Weights of a small sound classifier.
Model: 12.6M parameters, log mel input, arch wavenet, norm batchnorm, depths [12], widths [384].
Training: adamw at rate 0.0022, 7700 steps, batches of 192, held-out accuracy 96%.
Data: trained on struck, bounced, scraped and rolled objects made by modal synthesis, 18.9 epochs.
Rows from block 9, named by matrix and row number. Rows with one number belong to one channel. Each number is 50 + 12 x the weight over its row's rms, rounded and kept within 0 to 99. All counts start at 0. After the name is the row's rms in percent of the matrix's.
# filt: filter width-3 conv, dilation 16 (model.blocks.9.filt.weight, 384x384x3), inputs 308-383, a 3 kernel for each
# gate: gate width-3 conv, dilation 16 (model.blocks.9.gate.weight, 384x384x3), inputs 308-383, a 3 kernel for each
filt.356 079:50 56 50 54 76 51 54 47 52 69 51 42 55 51 57 42 53 53 54 32 40 31 57 34 43 44 28 44 43 54 33 52 71 26 43 19 42 46 71 42 55 62 43 46 38 48 60 53 75 29 68 58 33 50 25 20 59 46 51 33 28 56 43 49 41 43 61 45 51 47 55 55 40 50 44 41 50 25 64 47 32 61 63 69 43 38 64 57 55 70 66 44 53 33 56 37 55 55 15 26 50 49 34 49 55 59 60 54 58 54 43 49 51 35 58 51 49 47 69 45 48 65 38 42 60 29 40 62 58 53 75 36 60 66 55 42 37 43 54 43 31 64 68 50 57 58 38 52 50 48 44 42 41 62 34 58 61 57 33 46 53 56 51 53 47 58 42 44 30 58 67 61 57 17 54 34 65 27 50 43 49 56 49 37 42 68 39 57 40 20 50 41 47 48 43 67 64 79 66 55 30 61 65 65 46 56 45 49 51 47 44 48 43 47 63 55 39 57 58 45 39 61 52 54 58 53 43 43
filt.357 099:37 43 48 39 43 62 27 56 55 66 62 50 36 51 53 61 54 34 51 45 51 54 55 37 49 56 45 53 54 33 76 63 44 60 72 18 49 57 35 36 46 55 58 53 21 64 57 62 38 23 76 51 45 62 52 50 44 47 50 55 55 66 08 49 49 48 43 36 55 36 44 54 50 39 48 58 69 22 37 74 74 57 43 53 59 55 42 50 42 67 46 39 62 51 73 22 53 43 61 57 58 29 41 63 33 56 55 50 45 48 57 52 49 57 58 58 59 40 55 65 44 52 42 52 48 44 47 50 61 49 51 56 54 52 56 45 52 42 55 50 51 67 69 53 74 56 42 28 46 71 35 49 35 29 44 52 51 53 62 51 58 51 27 62 38 64 63 54 59 55 38 61 65 36 36 46 79 57 55 46 46 49 51 50 48 42 60 44 41 51 66 35 55 56 44 48 31 64 40 43 51 47 46 66 48 65 32 54 71 56 46 61 47 66 65 25 66 56 34 41 47 21 37 47 54 42 39 50
filt.358 101:58 51 32 41 41 32 43 59 71 18 51 54 11 69 54 43 53 54 64 48 47 59 52 44 53 60 42 48 50 61 61 53 64 42 58 69 64 49 58 55 47 34 58 48 39 53 58 47 47 58 43 70 41 39 47 44 55 27 62 48 47 54 71 66 46 39 48 45 46 89 39 21 22 63 65 59 58 52 22 47 48 39 63 46 41 40 75 20 74 71 43 63 41 50 30 57 48 48 39 61 52 49 63 56 46 34 63 33 36 45 49 36 57 45 52 38 55 50 50 46 70 41 28 80 55 21 55 38 25 49 64 49 54 58 49 62 46 55 51 47 56 26 45 43 41 54 71 47 46 61 57 54 46 67 53 50 36 34 59 40 47 64 40 50 49 62 41 51 26 59 64 52 52 66 43 42 64 56 46 48 48 53 42 55 53 61 47 48 63 42 46 75 51 57 61 61 63 39 50 39 48 40 53 35 36 39 68 34 63 62 67 49 50 44 53 73 36 57 74 36 43 74 56 48 34 68 61 33
filt.359 103:37 41 55 65 54 46 44 46 45 86 67 49 53 41 65 38 48 54 28 30 54 67 57 46 80 48 33 41 62 51 66 46 67 58 45 43 24 45 48 56 42 67 69 47 44 47 62 56 51 48 39 41 27 65 36 46 40 63 58 54 47 54 41 42 49 65 42 58 50 62 50 29 62 49 41 48 56 56 63 54 49 88 58 22 25 71 44 73 48 56 69 49 35 53 66 67 63 40 53 57 54 53 59 54 43 70 45 55 47 48 44 70 42 52 47 68 46 35 60 63 36 37 66 57 46 41 46 41 71 51 50 51 58 49 67 10 29 64 44 52 56 57 69 58 56 50 62 32 37 58 54 43 37 01 29 67 69 62 47 40 45 66 62 45 49 59 71 69 71 49 57 43 64 59 50 59 59 71 50 52 91 67 36 35 61 35 56 56 62 52 66 60 36 43 85 76 49 51 43 57 67 62 44 73 46 54 59 76 47 50 36 28 63 46 62 53 51 65 64 24 37 50 70 35 56 66 46 49
filt.360 102:50 54 35 53 59 48 55 59 51 31 50 49 45 58 50 48 51 51 82 34 50 50 48 58 46 47 61 41 37 52 30 49 40 54 40 72 67 51 61 60 43 43 55 45 54 55 77 39 74 46 59 62 24 60 44 46 43 36 68 50 44 48 61 45 51 39 63 44 57 50 48 52 19 51 68 40 46 61 25 44 53 15 61 51 52 36 60 52 52 58 50 43 59 52 52 60 80 36 55 34 53 46 21 65 42 48 68 36 47 46 66 47 49 51 33 28 37 52 64 55 58 43 34 71 51 61 82 56 44 25 63 50 48 49 40 88 59 48 52 26 55 39 57 40 53 49 62 44 59 24 51 48 62 77 49 54 35 49 61 35 55 29 56 36 82 53 52 37 61 66 51 43 55 34 53 38 53 39 58 50 39 47 50 32 74 44 66 45 53 35 64 71 53 56 40 57 50 49 50 49 47 36 52 47 26 50 53 19 44 44 62 44 40 31 44 54 37 66 53 79 29 56 53 50 36 53 57 53
filt.361 102:28 62 24 45 49 50 52 41 58 70 42 29 61 57 42 54 37 71 25 46 56 35 38 51 51 18 48 55 52 44 81 49 55 40 31 38 36 56 65 44 50 58 44 31 41 54 49 45 52 44 57 40 56 59 39 47 46 38 42 52 46 34 37 43 59 73 32 46 46 57 38 34 36 31 57 42 43 54 78 27 40 83 45 43 47 52 48 60 52 55 67 33 40 35 60 48 54 58 54 63 38 51 55 43 47 61 44 42 27 45 47 73 41 46 72 58 46 05 55 54 41 57 73 21 54 42 42 35 41 45 54 39 51 59 58 15 54 53 51 53 53 56 44 55 52 48 53 34 58 47 36 37 48 00 58 73 67 41 23 69 65 55 51 33 59 64 45 41 58 37 43 64 41 30 47 53 37 59 53 44 77 37 52 61 61 46 39 42 66 36 53 33 34 65 58 57 37 74 45 51 47 46 57 66 51 56 67 82 35 33 45 62 57 58 45 45 63 52 53 43 46 64 58 37 58 43 36 62
filt.362 104:39 55 32 56 50 60 50 55 59 64 48 60 59 53 59 58 41 40 36 46 39 44 35 54 64 50 29 56 45 35 60 28 47 47 55 38 23 54 71 55 61 25 51 46 33 44 43 59 52 51 31 28 68 28 41 52 47 54 26 56 49 38 44 36 62 38 55 57 79 49 62 66 69 35 38 58 32 44 65 32 41 63 41 52 36 52 55 48 41 32 57 53 68 51 37 56 45 47 49 51 42 63 56 45 68 61 47 63 56 58 34 53 52 38 45 62 64 27 48 62 43 50 47 34 56 62 45 68 66 55 66 61 51 43 27 43 39 60 45 55 54 53 54 63 64 44 38 44 60 59 43 53 33 26 52 68 44 40 78 57 35 49 57 52 32 50 42 77 57 41 52 63 27 50 41 55 37 44 40 76 72 47 33 47 55 73 33 39 43 50 15 57 44 45 40 62 32 63 43 57 47 53 50 23 53 44 40 51 42 67 36 41 31 61 40 48 51 39 46 27 48 35 56 43 30 64 47 29
filt.363 090:64 57 70 68 49 52 69 64 62 62 38 57 53 46 39 44 43 46 32 55 62 49 61 53 55 50 46 43 63 62 61 42 20 56 60 58 34 55 51 60 43 24 50 45 51 54 53 37 54 44 34 47 62 46 55 72 53 49 45 52 58 60 60 49 72 54 37 58 55 49 46 26 46 46 46 46 59 64 57 36 56 68 36 00 41 56 59 70 61 31 50 47 23 56 51 56 55 43 38 47 56 49 69 52 57 55 54 09 49 56 55 64 51 46 38 57 49 61 56 99 49 51 54 54 44 42 54 46 27 69 53 62 68 47 40 47 49 63 42 73 67 34 53 53 53 42 60 70 68 34 51 45 65 41 49 70 77 61 54 33 55 45 66 48 78 43 56 53 69 48 31 51 61 58 41 54 67 54 44 72 55 47 44 44 40 28 54 58 67 72 35 76 57 50 64 40 52 28 53 47 54 55 25 40 48 53 67 63 65 41 59 55 51 49 68 58 52 54 65 51 47 54 71 36 35 53 51 52
filt.364 113:73 47 49 37 55 40 84 41 46 56 63 52 63 45 54 59 43 42 16 44 53 32 58 63 31 47 62 32 67 49 72 53 42 30 62 78 42 44 37 30 44 61 39 47 65 53 56 62 42 44 60 26 50 67 52 33 28 62 52 39 40 54 60 28 50 54 51 36 48 60 45 50 46 51 41 40 58 68 81 54 46 65 50 41 42 49 43 37 57 71 48 51 60 44 56 51 24 45 57 66 57 49 74 58 34 58 46 44 37 46 54 40 47 64 64 59 31 52 41 35 46 49 42 30 50 63 32 46 53 71 48 44 49 63 52 45 47 48 38 40 65 36 60 23 23 61 60 63 27 43 52 49 67 46 45 51 66 44 51 82 55 28 61 43 50 49 58 58 62 62 66 62 51 50 55 41 66 57 51 40 57 45 44 61 43 40 26 51 53 64 51 51 49 60 57 55 38 21 41 48 63 42 56 54 43 57 37 82 49 36 34 46 62 60 61 33 69 60 53 35 38 56 43 58 55 42 37 52
filt.365 112:60 42 34 55 59 38 39 53 64 49 46 54 49 58 66 51 73 35 55 58 32 55 51 31 61 45 59 50 40 80 49 61 41 48 33 49 34 46 32 62 49 51 52 51 45 39 55 50 43 57 47 52 38 52 39 67 38 61 68 37 29 48 29 49 51 47 50 68 53 62 49 62 57 45 24 49 59 21 50 70 53 45 62 52 41 43 62 39 35 47 43 58 64 50 61 40 62 84 45 47 67 28 48 55 49 48 55 73 44 54 43 57 39 75 44 35 80 42 42 46 61 61 40 40 61 47 53 70 62 65 53 46 41 38 35 48 61 43 42 43 61 40 46 41 30 60 31 46 81 51 40 35 35 41 55 28 65 60 43 48 59 66 68 35 70 54 64 53 44 53 59 43 80 46 46 39 54 64 70 27 54 37 82 39 58 59 45 49 45 48 67 18 40 52 19 48 63 28 56 44 62 50 38 44 48 38 46 44 39 74 56 52 22 39 52 34 50 32 59 49 36 52 67 47 28 63 48 49
filt.366 103:45 61 56 63 69 64 64 51 37 65 65 57 36 47 63 46 35 47 39 40 51 40 49 61 66 50 39 49 53 45 43 47 64 45 64 49 45 36 29 55 49 49 54 44 52 40 41 41 63 55 22 51 43 28 85 58 38 38 37 66 55 64 66 52 64 51 37 49 70 62 60 47 58 63 61 38 58 69 44 49 31 80 61 25 62 53 30 58 53 32 47 51 38 34 62 67 44 59 57 48 57 72 74 67 64 36 46 48 50 51 60 60 56 42 50 47 40 69 62 36 40 46 66 44 59 62 29 26 38 51 64 73 55 46 44 18 19 45 46 59 54 75 62 33 54 49 49 60 52 22 55 58 58 13 35 51 36 81 64 45 32 41 46 48 60 39 51 63 52 46 58 52 40 58 60 41 38 49 50 75 76 47 51 58 46 50 53 59 54 44 76 77 37 46 75 51 30 64 46 34 43 58 55 52 53 63 54 51 32 44 38 46 60 52 55 56 60 44 43 33 28 30 60 46 50 68 47 43
filt.367 102:53 55 75 60 44 24 59 55 48 47 48 51 25 67 80 43 46 54 41 59 67 55 38 27 46 53 50 50 72 59 54 58 41 47 54 69 56 35 46 26 64 59 44 46 48 47 47 44 46 50 41 41 59 60 57 44 33 47 67 55 55 47 58 50 47 38 52 43 46 53 29 14 58 57 41 50 55 55 38 57 50 57 40 43 52 52 54 48 55 57 51 44 58 30 64 68 20 50 61 58 14 00 65 48 24 24 72 71 39 75 99 39 67 62 52 45 37 50 54 57 54 56 32 63 27 44 33 54 38 65 44 43 44 56 51 43 62 45 40 47 62 33 41 37 45 41 55 53 47 38 47 38 68 47 61 59 59 53 58 43 61 54 33 56 74 48 47 45 28 58 54 29 57 58 55 46 49 68 48 47 48 55 43 55 43 49 46 49 45 47 48 52 47 63 63 58 42 41 17 57 66 42 54 50 51 74 83 42 52 59 32 60 57 62 49 57 44 66 62 32 56 56 50 48 32 63 47 30
filt.368 110:78 49 53 45 68 57 39 52 50 51 49 59 48 55 55 39 46 56 28 42 45 48 48 44 34 52 59 67 59 53 40 52 47 35 35 59 40 37 54 34 72 61 38 45 49 56 44 45 41 69 45 51 58 39 50 54 59 67 57 46 30 29 62 44 39 58 53 44 32 45 70 53 53 45 33 44 25 50 41 33 52 37 64 60 74 43 39 39 60 52 29 61 56 47 30 37 09 39 51 38 48 50 42 44 69 58 68 58 60 42 51 43 59 57 66 54 37 77 40 57 58 46 49 33 53 54 44 71 43 55 44 44 43 56 63 44 43 32 53 31 24 52 58 68 16 36 63 43 38 38 63 42 39 42 41 49 35 46 40 79 36 36 37 44 46 57 42 29 40 66 59 52 32 53 64 52 22 26 32 53 52 73 53 55 45 52 30 47 49 55 40 57 43 33 57 36 58 52 56 42 30 63 58 53 52 36 47 48 68 50 39 46 64 45 43 61 50 45 52 51 45 51 38 69 66 42 59 53
filt.369 119:68 62 47 56 60 52 60 45 63 77 57 50 44 51 46 35 59 50 11 57 54 54 52 47 25 59 54 59 76 36 76 46 38 45 45 43 39 48 56 58 55 46 45 58 46 77 43 45 48 46 50 68 49 53 52 54 45 58 51 48 39 41 53 59 58 51 20 41 53 39 50 58 56 61 48 51 55 51 46 53 60 62 38 59 71 56 51 82 47 53 59 39 54 62 60 46 10 50 49 56 44 43 67 54 50 56 51 45 37 56 50 43 44 49 86 53 44 56 44 52 50 57 52 34 51 50 49 50 49 71 56 60 76 56 47 40 53 43 46 46 46 52 52 52 38 54 51 64 38 58 10 46 61 34 50 51 75 57 50 52 57 50 46 56 58 75 50 39 53 52 46 37 41 40 62 48 52 27 49 48 51 55 47 57 43 56 61 55 48 66 52 39 61 62 36 17 49 64 66 48 51 71 58 50 71 67 44 71 50 45 31 48 48 62 60 43 87 55 46 33 44 51 45 51 54 44 51 46
filt.370 108:42 57 21 57 70 60 75 49 59 53 57 71 57 55 69 50 66 43 49 49 53 70 71 52 68 57 30 29 64 56 30 38 52 64 49 45 55 41 61 55 56 45 56 52 36 57 48 52 43 41 35 34 44 38 38 58 48 57 70 48 63 47 50 37 61 44 49 51 66 46 55 42 53 77 52 65 56 53 42 38 51 47 31 29 45 43 66 63 42 45 47 30 52 78 65 52 71 54 44 42 53 62 61 52 52 50 68 56 59 63 45 57 53 47 24 43 63 68 62 57 45 72 61 56 47 55 59 58 57 54 84 56 62 63 53 64 38 51 40 34 52 41 66 65 73 36 57 41 64 53 45 46 36 58 48 53 70 50 52 26 61 51 63 48 54 40 62 61 79 54 52 56 64 50 49 43 44 65 54 51 61 56 25 34 50 58 74 65 45 72 51 60 52 57 65 55 67 51 54 52 55 58 71 43 53 61 45 53 39 58 52 47 45 53 47 62 60 44 48 64 41 53 62 55 33 65 55 29
gate.356 086:67 54 05 47 36 53 32 50 39 51 52 51 37 33 23 45 46 78 53 54 68 50 45 62 45 55 53 56 26 55 53 28 60 49 51 65 44 59 73 51 46 24 39 50 76 54 50 33 76 62 56 74 67 44 46 55 71 39 38 49 43 53 78 63 64 52 47 57 55 46 50 46 47 57 75 52 48 63 40 43 49 42 52 59 48 58 76 62 50 41 31 63 49 41 62 59 46 67 77 53 45 67 32 58 59 39 45 42 47 60 51 51 35 31 60 48 64 47 56 26 61 36 41 53 47 51 48 31 22 58 64 34 61 52 37 52 43 42 54 60 60 66 65 72 50 52 80 77 80 41 57 60 61 47 60 46 28 44 46 63 37 44 25 49 46 42 54 43 45 39 49 40 33 48 55 61 45 28 72 60 46 39 45 42 52 44 62 47 54 29 64 66 50 46 43 30 51 75 53 43 30 57 51 31 40 51 56 28 36 46 53 48 45 45 46 74 42 45 37 53 34 71 48 45 45 52 63 45
gate.357 106:19 39 47 51 57 45 63 54 32 51 41 32 34 47 34 73 59 86 54 41 65 43 51 49 40 53 49 58 47 45 48 40 65 50 55 33 82 66 51 35 56 49 49 53 59 40 53 36 48 66 69 41 57 49 62 59 64 51 58 72 49 51 50 35 38 50 53 47 57 49 58 53 54 58 84 50 48 43 62 45 39 51 57 53 61 67 66 41 58 53 50 50 35 56 48 43 46 56 66 40 49 46 65 53 48 60 48 50 58 56 61 20 34 27 62 40 31 32 50 59 54 35 29 56 62 67 39 60 29 26 44 41 52 52 51 61 43 32 38 36 48 51 29 38 46 44 53 46 50 67 56 59 74 71 58 48 54 50 40 46 28 63 50 48 34 43 29 28 53 75 51 43 35 46 41 65 45 70 45 44 42 59 54 72 58 47 44 49 47 55 57 61 45 40 50 66 56 78 47 50 22 35 61 51 65 46 44 65 44 40 36 53 52 60 45 58 44 44 32 65 64 52 37 49 43 44 54 58
gate.358 102:68 39 54 44 40 62 59 54 36 54 50 57 37 55 69 48 58 57 57 56 51 54 43 51 44 50 53 58 44 56 47 44 45 59 52 67 61 58 58 52 41 74 67 43 32 42 56 51 64 50 70 70 45 63 49 53 40 43 30 77 41 60 65 61 40 57 41 53 50 63 37 00 56 53 80 41 44 45 46 36 22 50 50 40 58 59 57 51 67 82 47 55 30 63 49 56 42 62 47 48 41 34 48 46 22 42 42 58 49 60 77 40 51 55 62 45 26 47 53 64 51 22 36 35 54 63 39 38 47 54 39 59 62 44 49 50 39 39 52 49 42 54 48 50 55 57 59 53 46 53 59 49 59 48 55 46 46 61 34 54 44 38 64 57 30 47 39 29 45 69 96 40 46 30 59 59 59 40 60 36 61 43 31 44 58 51 59 46 56 53 66 59 53 47 68 46 69 31 59 44 47 60 45 62 60 58 60 48 46 35 47 50 52 56 48 53 50 49 51 64 55 53 61 54 50 60 49 36
gate.359 102:52 42 36 46 32 48 49 61 46 42 56 42 37 49 35 60 61 37 68 62 43 39 51 57 42 54 52 49 37 53 45 50 43 41 59 51 69 35 39 49 37 49 49 44 55 56 77 55 80 40 59 67 48 53 43 44 47 55 59 50 36 54 41 55 63 45 56 51 51 35 34 52 60 56 43 53 58 45 50 62 55 37 28 47 56 43 76 49 43 44 54 56 46 48 47 66 58 51 46 43 59 48 34 65 57 49 53 48 55 53 53 29 48 44 53 40 82 32 35 40 39 37 34 60 49 33 55 32 45 38 49 49 53 37 36 63 70 63 45 45 59 38 62 47 54 41 43 62 66 79 54 50 42 72 64 40 50 17 69 53 59 48 39 44 57 49 49 60 49 51 43 43 71 62 60 54 71 54 53 50 22 33 52 45 60 48 59 36 55 30 48 67 62 57 39 47 46 15 40 46 60 36 34 37 45 51 64 36 40 64 52 62 35 54 58 50 50 52 61 51 44 35 36 38 37 34 38 42
gate.360 095:41 59 53 48 68 67 27 36 37 40 54 52 56 53 52 60 44 38 60 48 33 51 69 74 63 48 72 62 54 47 40 42 54 58 44 72 67 28 24 72 50 43 65 58 56 52 57 39 52 64 54 64 62 42 45 27 25 68 55 53 43 33 53 74 53 34 48 63 51 30 54 65 62 53 49 63 50 60 48 51 52 31 51 61 52 42 33 49 60 54 50 70 61 72 37 35 50 64 61 33 46 44 40 29 43 69 53 59 72 57 55 55 57 61 42 52 57 47 47 27 62 51 49 62 66 68 56 62 55 55 55 67 61 44 43 54 13 16 52 60 61 68 67 36 45 51 39 38 28 24 58 65 57 62 26 21 23 51 53 61 28 42 35 34 63 49 51 48 51 47 55 42 34 50 52 58 40 35 39 49 35 62 70 44 35 46 56 54 45 49 32 52 61 39 24 52 41 37 75 41 35 63 53 44 63 34 38 28 45 54 61 34 33 45 46 46 50 29 43 45 38 30 42 52 60 46 48 73
gate.361 090:41 60 46 58 51 58 55 44 27 28 15 46 30 51 51 52 88 60 75 46 43 61 60 47 47 59 41 71 55 47 35 74 60 74 63 44 67 45 44 51 48 43 51 66 37 50 49 53 68 42 34 62 46 41 49 32 26 32 55 68 63 54 40 64 45 50 39 44 38 52 52 42 41 60 59 59 53 47 36 32 45 21 37 47 64 27 34 56 36 40 52 37 44 41 55 42 53 55 45 38 62 45 46 55 54 39 48 59 51 44 56 41 42 52 56 41 46 39 41 24 59 64 64 65 60 51 51 53 44 39 60 64 53 38 49 64 52 43 54 48 37 38 27 42 56 26 20 70 39 48 45 76 56 72 56 59 38 42 63 38 78 63 42 72 47 41 30 40 42 55 45 65 51 51 55 43 31 33 50 57 29 53 35 40 51 58 80 45 43 40 56 43 55 40 65 40 53 70 27 37 53 31 50 54 52 54 64 33 52 46 65 62 58 63 45 43 46 51 58 60 69 46 45 66 60 57 61 42
gate.362 107:52 42 66 54 41 64 43 53 46 47 41 57 40 35 46 84 49 36 60 57 47 49 40 60 64 51 37 28 25 58 67 34 60 36 47 63 41 41 42 78 54 52 69 57 55 44 50 50 66 58 58 59 58 63 66 40 35 57 42 54 33 44 61 57 56 79 32 48 44 48 60 42 46 48 59 47 47 68 52 45 43 59 50 27 33 52 45 55 56 49 45 55 29 53 43 56 74 69 44 53 48 71 34 48 48 57 48 45 55 58 57 46 42 40 42 50 62 49 64 50 61 28 63 41 70 62 68 41 38 48 29 66 69 64 68 58 42 49 31 43 49 78 64 72 65 63 63 54 55 43 45 55 54 29 45 41 27 48 31 60 32 52 45 45 31 32 31 60 58 54 54 49 36 48 40 57 45 61 53 40 59 48 36 29 26 33 53 65 65 33 44 34 50 52 79 66 50 26 56 46 47 77 65 62 34 39 54 38 48 41 61 55 65 34 41 68 39 51 39 49 44 41 84 60 53 66 53 51
gate.363 103:30 43 31 37 43 46 41 51 15 37 54 36 25 40 20 58 48 48 57 50 75 42 48 62 46 60 45 27 50 57 64 32 52 49 71 63 65 52 44 37 37 35 56 57 63 44 53 44 62 47 70 62 49 64 40 35 32 34 40 36 46 63 61 42 44 61 62 50 56 62 57 45 53 50 70 40 48 58 34 36 28 58 45 33 41 56 72 54 52 56 50 46 40 19 48 44 55 58 67 64 48 50 42 54 29 43 44 26 46 51 65 36 45 43 40 56 66 28 50 27 42 36 35 63 65 51 46 30 36 45 51 35 46 50 53 39 34 35 54 41 69 40 44 53 52 65 63 53 34 69 61 58 57 54 44 40 45 40 40 39 29 31 35 48 46 42 41 41 50 51 39 39 29 45 58 47 57 55 54 27 41 52 30 62 46 20 55 56 66 36 50 39 41 49 52 77 23 51 38 39 41 47 47 42 34 50 60 54 49 42 52 47 60 42 66 63 42 46 37 43 51 64 56 40 40 60 53 49
gate.364 112:33 35 30 20 46 69 51 40 44 26 50 63 42 41 28 56 48 59 45 41 49 24 55 60 58 63 45 32 32 57 46 51 52 47 66 49 59 55 42 43 51 34 50 73 55 39 61 37 50 51 60 46 57 39 41 38 46 44 44 54 43 48 45 33 53 36 60 54 47 51 63 61 50 62 73 37 53 52 31 44 62 48 62 49 50 51 65 40 57 39 47 60 42 25 52 60 40 62 58 42 51 61 45 40 56 44 60 48 65 63 62 45 56 33 47 63 76 46 40 36 41 37 47 55 65 29 22 52 46 43 52 49 37 41 48 50 41 43 55 58 45 33 57 63 31 53 48 59 58 53 71 70 61 54 39 35 21 52 68 32 43 46 54 55 50 25 49 54 45 65 49 35 46 52 52 56 62 45 50 63 42 49 60 74 60 37 03 53 62 60 52 60 36 39 41 37 37 53 42 59 53 31 42 49 41 36 64 42 50 66 51 45 31 47 41 59 42 49 36 44 35 43 33 44 56 68 54 51
gate.365 104:61 47 60 59 45 44 30 32 39 51 47 66 51 39 57 56 46 41 51 30 48 67 61 62 51 47 46 51 54 48 56 60 63 60 35 75 28 34 44 59 33 38 59 63 58 51 46 59 58 52 49 80 42 39 39 38 50 55 47 36 53 40 84 54 24 63 40 66 57 38 60 49 63 56 37 62 45 74 24 32 55 44 64 51 47 73 56 71 50 44 33 48 59 58 66 56 48 60 71 43 59 75 42 37 64 51 42 43 59 48 56 54 40 47 43 64 58 27 21 27 69 48 63 47 34 64 46 42 45 73 52 60 65 33 48 41 27 43 63 66 66 44 33 48 47 36 68 50 36 44 62 56 47 44 33 43 52 63 49 64 53 37 52 55 15 45 66 72 52 32 51 48 57 68 46 63 44 33 39 55 61 60 41 34 50 45 59 40 57 48 52 65 57 32 61 58 62 35 50 45 51 64 46 42 60 45 41 50 43 46 59 35 57 56 53 67 44 41 49 50 50 35 63 38 40 60 46 46
gate.366 104:30 39 46 43 40 72 69 35 39 50 52 55 45 47 34 39 43 27 18 44 46 52 46 54 54 42 28 53 51 35 53 56 38 67 44 53 54 51 36 55 37 32 52 29 48 78 74 62 63 55 58 56 29 51 46 33 12 41 56 44 62 49 40 51 50 52 41 39 48 46 32 39 50 63 65 64 56 48 57 47 41 72 56 48 64 53 53 75 60 65 73 51 50 69 70 48 35 50 49 42 42 32 67 66 50 54 71 52 37 58 66 65 47 45 56 48 68 46 21 44 42 35 36 54 44 56 45 43 46 41 39 55 46 49 54 49 68 61 59 34 55 24 50 49 56 43 52 82 51 61 49 29 45 47 56 53 67 60 63 43 61 32 71 39 44 51 54 63 58 58 48 53 63 26 60 44 58 50 49 45 54 36 34 70 65 42 63 60 55 79 60 37 39 62 60 43 56 57 65 43 54 35 35 62 63 73 58 64 50 49 38 49 33 52 57 40 75 67 46 54 33 37 42 41 51 58 41 43
gate.367 106:36 52 45 63 38 53 45 33 53 62 55 60 30 33 29 55 54 48 22 46 44 67 47 56 35 44 49 66 48 46 85 51 45 49 51 45 62 58 37 54 40 38 53 41 52 64 45 57 66 59 50 60 62 56 74 47 49 42 49 62 42 48 41 61 52 54 41 41 46 82 45 41 50 58 54 44 52 59 40 44 60 51 46 38 47 54 65 41 51 46 57 48 41 34 37 58 25 40 58 99 48 50 65 55 62 22 44 60 00 57 66 34 42 39 71 55 59 30 26 35 64 38 45 50 44 36 79 37 35 56 55 56 55 43 57 57 37 42 26 48 42 45 28 73 52 46 50 57 18 58 40 62 45 45 54 41 52 54 56 51 42 50 26 34 41 57 44 52 63 51 47 27 22 57 67 60 55 47 49 57 55 35 55 67 51 33 70 49 55 47 35 41 46 45 45 53 48 57 47 46 59 56 50 45 24 58 68 41 43 57 42 51 41 45 50 51 54 53 41 45 52 42 72 55 46 55 51 44
gate.368 103:50 35 42 37 42 62 50 50 45 67 55 47 52 49 48 50 41 62 49 48 57 52 47 67 39 17 39 59 47 67 48 47 54 63 47 47 71 67 41 33 39 39 57 45 64 38 54 44 56 42 67 62 54 33 38 55 47 40 36 61 54 39 50 56 33 48 60 65 83 39 62 52 50 31 60 52 35 56 44 39 58 35 35 49 50 64 72 55 43 49 58 43 50 28 47 63 27 52 56 55 56 60 53 39 42 46 41 56 48 41 60 36 34 28 71 90 69 33 56 29 43 34 49 71 46 57 49 57 51 48 45 54 51 41 38 45 43 41 56 54 65 55 63 42 65 33 56 48 56 48 56 48 54 59 50 47 37 62 52 44 58 40 47 58 45 48 56 63 52 55 55 26 41 47 47 73 58 34 63 51 39 56 47 48 59 48 43 48 54 18 43 65 53 34 44 41 60 58 41 57 37 33 49 40 57 45 46 54 61 52 42 36 26 70 44 71 40 39 39 59 57 51 43 45 38 37 39 52
gate.369 105:42 75 17 41 61 49 32 37 41 30 59 48 33 64 38 70 54 61 59 62 65 42 47 45 53 46 55 51 51 21 45 55 47 60 47 56 68 63 65 45 49 39 63 48 67 35 55 28 63 57 49 47 61 50 69 56 47 42 53 33 62 49 55 53 57 32 56 54 63 51 42 69 56 62 72 54 52 44 28 60 43 54 45 74 52 36 37 50 40 54 46 36 47 52 60 31 57 70 67 36 41 41 49 41 37 42 53 51 54 59 74 51 48 47 39 32 32 58 56 36 37 63 35 70 36 67 40 55 41 39 49 39 53 45 43 46 53 31 58 48 45 33 57 48 70 41 55 40 43 62 57 61 86 61 62 40 45 50 40 49 70 38 41 40 58 38 49 23 49 51 56 59 65 34 38 45 45 67 65 54 54 45 57 47 38 50 61 52 28 67 29 41 50 57 27 58 76 99 42 58 56 44 52 46 55 59 42 32 49 47 59 63 51 51 43 30 60 47 20 48 60 52 47 63 52 66 40 52
gate.370 105:39 56 58 65 61 65 52 52 32 53 30 43 23 27 36 44 59 54 49 63 43 73 62 74 45 56 64 51 38 62 64 46 53 45 51 76 52 57 38 36 44 60 47 53 55 58 62 44 42 64 61 14 63 58 37 54 32 44 52 45 55 53 53 38 48 56 41 57 24 36 54 53 55 66 61 66 52 62 50 31 38 47 45 59 56 53 34 55 57 58 46 42 39 63 51 51 56 77 64 50 51 33 52 43 47 29 32 40 42 49 57 36 31 60 54 42 47 44 63 16 55 43 67 65 78 49 33 45 46 41 56 49 52 46 55 64 62 25 49 57 42 41 44 31 50 46 35 44 72 44 39 63 66 47 59 26 59 40 57 38 43 46 61 43 60 52 42 37 35 42 50 72 33 42 46 52 42 51 49 46 44 44 57 45 46 42 61 61 62 71 56 47 48 49 45 52 47 55 29 39 41 35 42 55 61 36 57 43 23 44 48 56 64 82 49 44 60 36 37 58 48 44 58 39 69 45 65 62